From a checkpoint of a small autoregressive pixel model.
Training: soap at rate 0.0019, 13900 steps, batches of 128.
Rows from block 5 of a small autoregressive pixel model, named by matrix and row number. Rows with one number belong to one neuron. Each number is 50 + 10 x the weight over its row's rms, rounded and kept within 0 to 99. All counts start at 0.
After each neuron's rows are labels from the 100 images, of 14976, where the neuron reaches its highest value: "strongest on" is what is common among them. Only what is clearly more common there than usual is listed. The data: scattered letters and digits in many colours. In brackets: how many of the 100, against the usual share in percent.
# fc1: MLP up (model.blocks.5.mlp.fc1.weight, 256x128), inputs 64-127
# fc2: MLP down (model.blocks.5.mlp.fc2.weight, 128x256, transposed), outputs 64-127

fc1.253:54 54 60 45 53 56 54 62 55 62 60 52 41 48 37 56 56 53 32 57 62 39 74 65 62 59 50 51 42 49 46 48 43 47 69 39 43 52 56 57 48 78 50 39 59 44 45 66 53 54 39 51 49 51 38 64 45 72 67 35 43 41 47 55
fc2.253:50 46 42 39 46 59 29 55 35 31 45 39 70 50 47 43 64 54 54 52 44 47 52 40 46 52 60 44 43 33 55 52 49 64 54 49 52 52 36 59 71 34 45 59 54 48 58 49 44 62 53 65 51 39 56 51 45 44 46 64 65 36 39 56
strongest on: brown (84 vs 19.9); black (42 vs 19.7); blue (41 vs 20)

fc1.88:45 52 57 56 42 50 22 41 58 45 63 35 43 62 58 53 58 45 36 50 45 51 63 63 34 60 38 50 40 47 51 33 35 48 53 57 58 51 52 52 50 39 66 24 48 55 45 55 68 29 41 48 58 45 49 48 59 38 44 52 63 50 69 41
fc2.88:45 58 24 50 58 49 60 47 64 55 46 32 42 51 44 57 56 55 52 55 73 54 42 39 57 62 57 54 39 61 51 65 45 56 51 38 35 61 49 51 60 55 30 52 46 52 63 44 53 56 62 69 34 38 46 39 60 47 49 57 45 47 49 41
strongest on: pink (51 vs 19.7)

fc1.26:44 39 35 58 54 61 42 72 49 54 59 37 47 49 52 35 47 45 44 59 56 49 62 48 52 70 41 57 32 37 42 51 40 62 38 57 56 34 53 51 40 34 58 43 55 43 42 47 28 55 47 46 60 41 46 62 51 46 56 64 63 37 56 69
fc2.26:52 72 46 47 49 41 45 31 46 45 59 43 57 53 41 49 61 35 38 48 33 58 56 60 31 35 56 52 51 51 46 70 43 67 48 45 44 56 48 32 53 50 56 63 49 54 39 56 58 49 40 54 48 44 48 52 68 51 46 52 40 61 70 47
strongest on: brown (42 vs 19.9)

fc1.14:49 45 52 41 43 58 67 61 43 66 59 31 51 37 46 63 51 52 44 48 57 51 65 39 71 65 57 44 62 52 29 45 64 43 47 45 45 53 60 49 54 54 48 54 32 52 60 54 58 48 50 53 41 59 46 63 38 39 56 60 46 29 68 48
fc2.14:45 44 59 64 50 42 53 35 53 55 43 65 48 51 46 53 50 60 36 59 52 42 46 51 59 50 59 38 62 54 41 45 33 51 59 59 63 61 43 44 49 51 53 48 51 45 47 60 46 49 41 70 67 52 43 33 44 53 56 51 46 77 67 50
strongest on: pink (42 vs 19.7)

fc1.9:53 47 47 67 63 47 51 68 42 54 57 57 63 40 54 43 66 56 56 39 69 48 53 52 21 53 45 71 76 45 55 46 72 34 51 52 54 46 51 54 51 55 66 48 57 52 62 60 66 41 52 35 48 66 38 55 49 69 45 44 51 35 31 60
fc2.9:42 47 45 43 58 47 46 44 57 59 64 52 45 38 48 52 52 35 38 50 19 57 44 55 65 48 48 46 41 65 49 54 65 53 43 30 31 45 56 62 53 38 52 53 55 75 43 43 44 59 33 49 42 48 61 63 66 45 55 53 50 51 60 48
strongest on: brown (50 vs 19.9); black (47 vs 19.7)

fc1.47:59 65 38 45 37 62 52 51 56 52 64 34 41 53 47 59 51 40 48 49 51 63 50 43 71 56 50 48 64 54 53 48 58 56 52 55 55 62 50 45 59 36 64 56 58 26 49 49 45 43 48 44 38 61 65 49 48 43 69 51 47 50 47 61
fc2.47:30 57 56 46 60 45 36 47 75 46 69 54 56 53 57 62 50 36 60 43 58 46 65 50 40 50 47 47 59 57 53 47 65 43 26 57 49 48 59 49 36 45 52 45 43 40 51 56 51 53 35 35 62 58 47 46 50 29 56 51 66 65 58 37
strongest on: pink (57 vs 19.7); orange (49 vs 19.3); yellow (40 vs 19.5)

fc1.110:43 52 41 25 58 54 37 50 58 51 46 48 40 42 47 56 35 38 62 64 47 58 55 48 44 39 41 42 53 59 56 48 51 45 38 64 45 35 59 58 34 42 61 58 58 49 51 67 48 41 54 57 43 40 64 51 51 70 44 57 59 57 41 59
fc2.110:38 66 48 59 49 54 56 52 62 64 26 53 57 63 44 51 61 45 56 23 52 51 48 55 50 44 41 63 50 45 50 36 65 59 62 44 38 49 41 45 41 43 50 27 51 44 46 46 61 48 71 51 36 36 49 52 45 50 55 50 64 43 53 34
strongest on: brown (43 vs 19.9)

fc1.13:55 46 46 50 56 30 54 40 55 57 47 56 54 35 54 58 43 57 51 51 28 43 59 60 64 44 50 49 43 42 41 52 42 63 57 34 44 64 62 54 38 60 42 43 44 47 46 32 59 55 68 33 69 44 56 44 52 60 46 50 40 32 47 54
fc2.13:42 56 50 34 53 42 53 25 53 44 50 53 56 29 48 39 49 37 48 43 68 49 71 48 43 34 46 57 52 61 50 61 48 48 51 66 56 46 24 40 53 65 59 28 50 49 37 63 55 48 39 54 28 47 62 34 50 45 49 55 41 50 67 48
strongest on: brown (56 vs 19.9)

fc1.225:52 32 43 37 43 48 16 50 53 61 39 60 50 46 59 50 58 63 51 45 38 29 54 55 49 41 61 59 37 61 46 47 39 52 58 41 43 65 57 44 51 75 61 53 64 49 49 42 46 53 49 54 51 59 47 65 53 49 70 48 33 43 48 69
fc2.225:48 51 52 56 55 43 52 59 57 49 55 63 66 59 44 49 51 58 41 46 43 68 76 52 60 47 52 64 49 55 69 41 52 48 62 57 69 62 37 37 61 54 41 44 46 49 46 57 52 56 47 53 60 40 51 50 69 52 61 51 48 63 35 61
strongest on: brown (52 vs 19.9)

fc1.107:50 54 61 41 45 49 43 38 43 45 51 44 43 42 57 50 69 29 60 61 46 38 43 44 47 56 57 58 38 49 38 62 42 20 32 60 66 29 57 60 55 44 57 38 57 53 33 59 71 34 71 73 64 55 53 47 41 57 53 66 48 37 43 43
fc2.107:63 60 47 42 58 54 59 30 47 46 52 46 46 52 69 53 58 59 26 41 48 58 64 56 38 42 56 43 60 68 49 61 51 40 75 58 45 50 70 51 51 41 34 58 49 68 41 55 58 45 44 47 47 41 55 61 37 46 58 48 53 37 36 41
strongest on: pink (53 vs 19.7)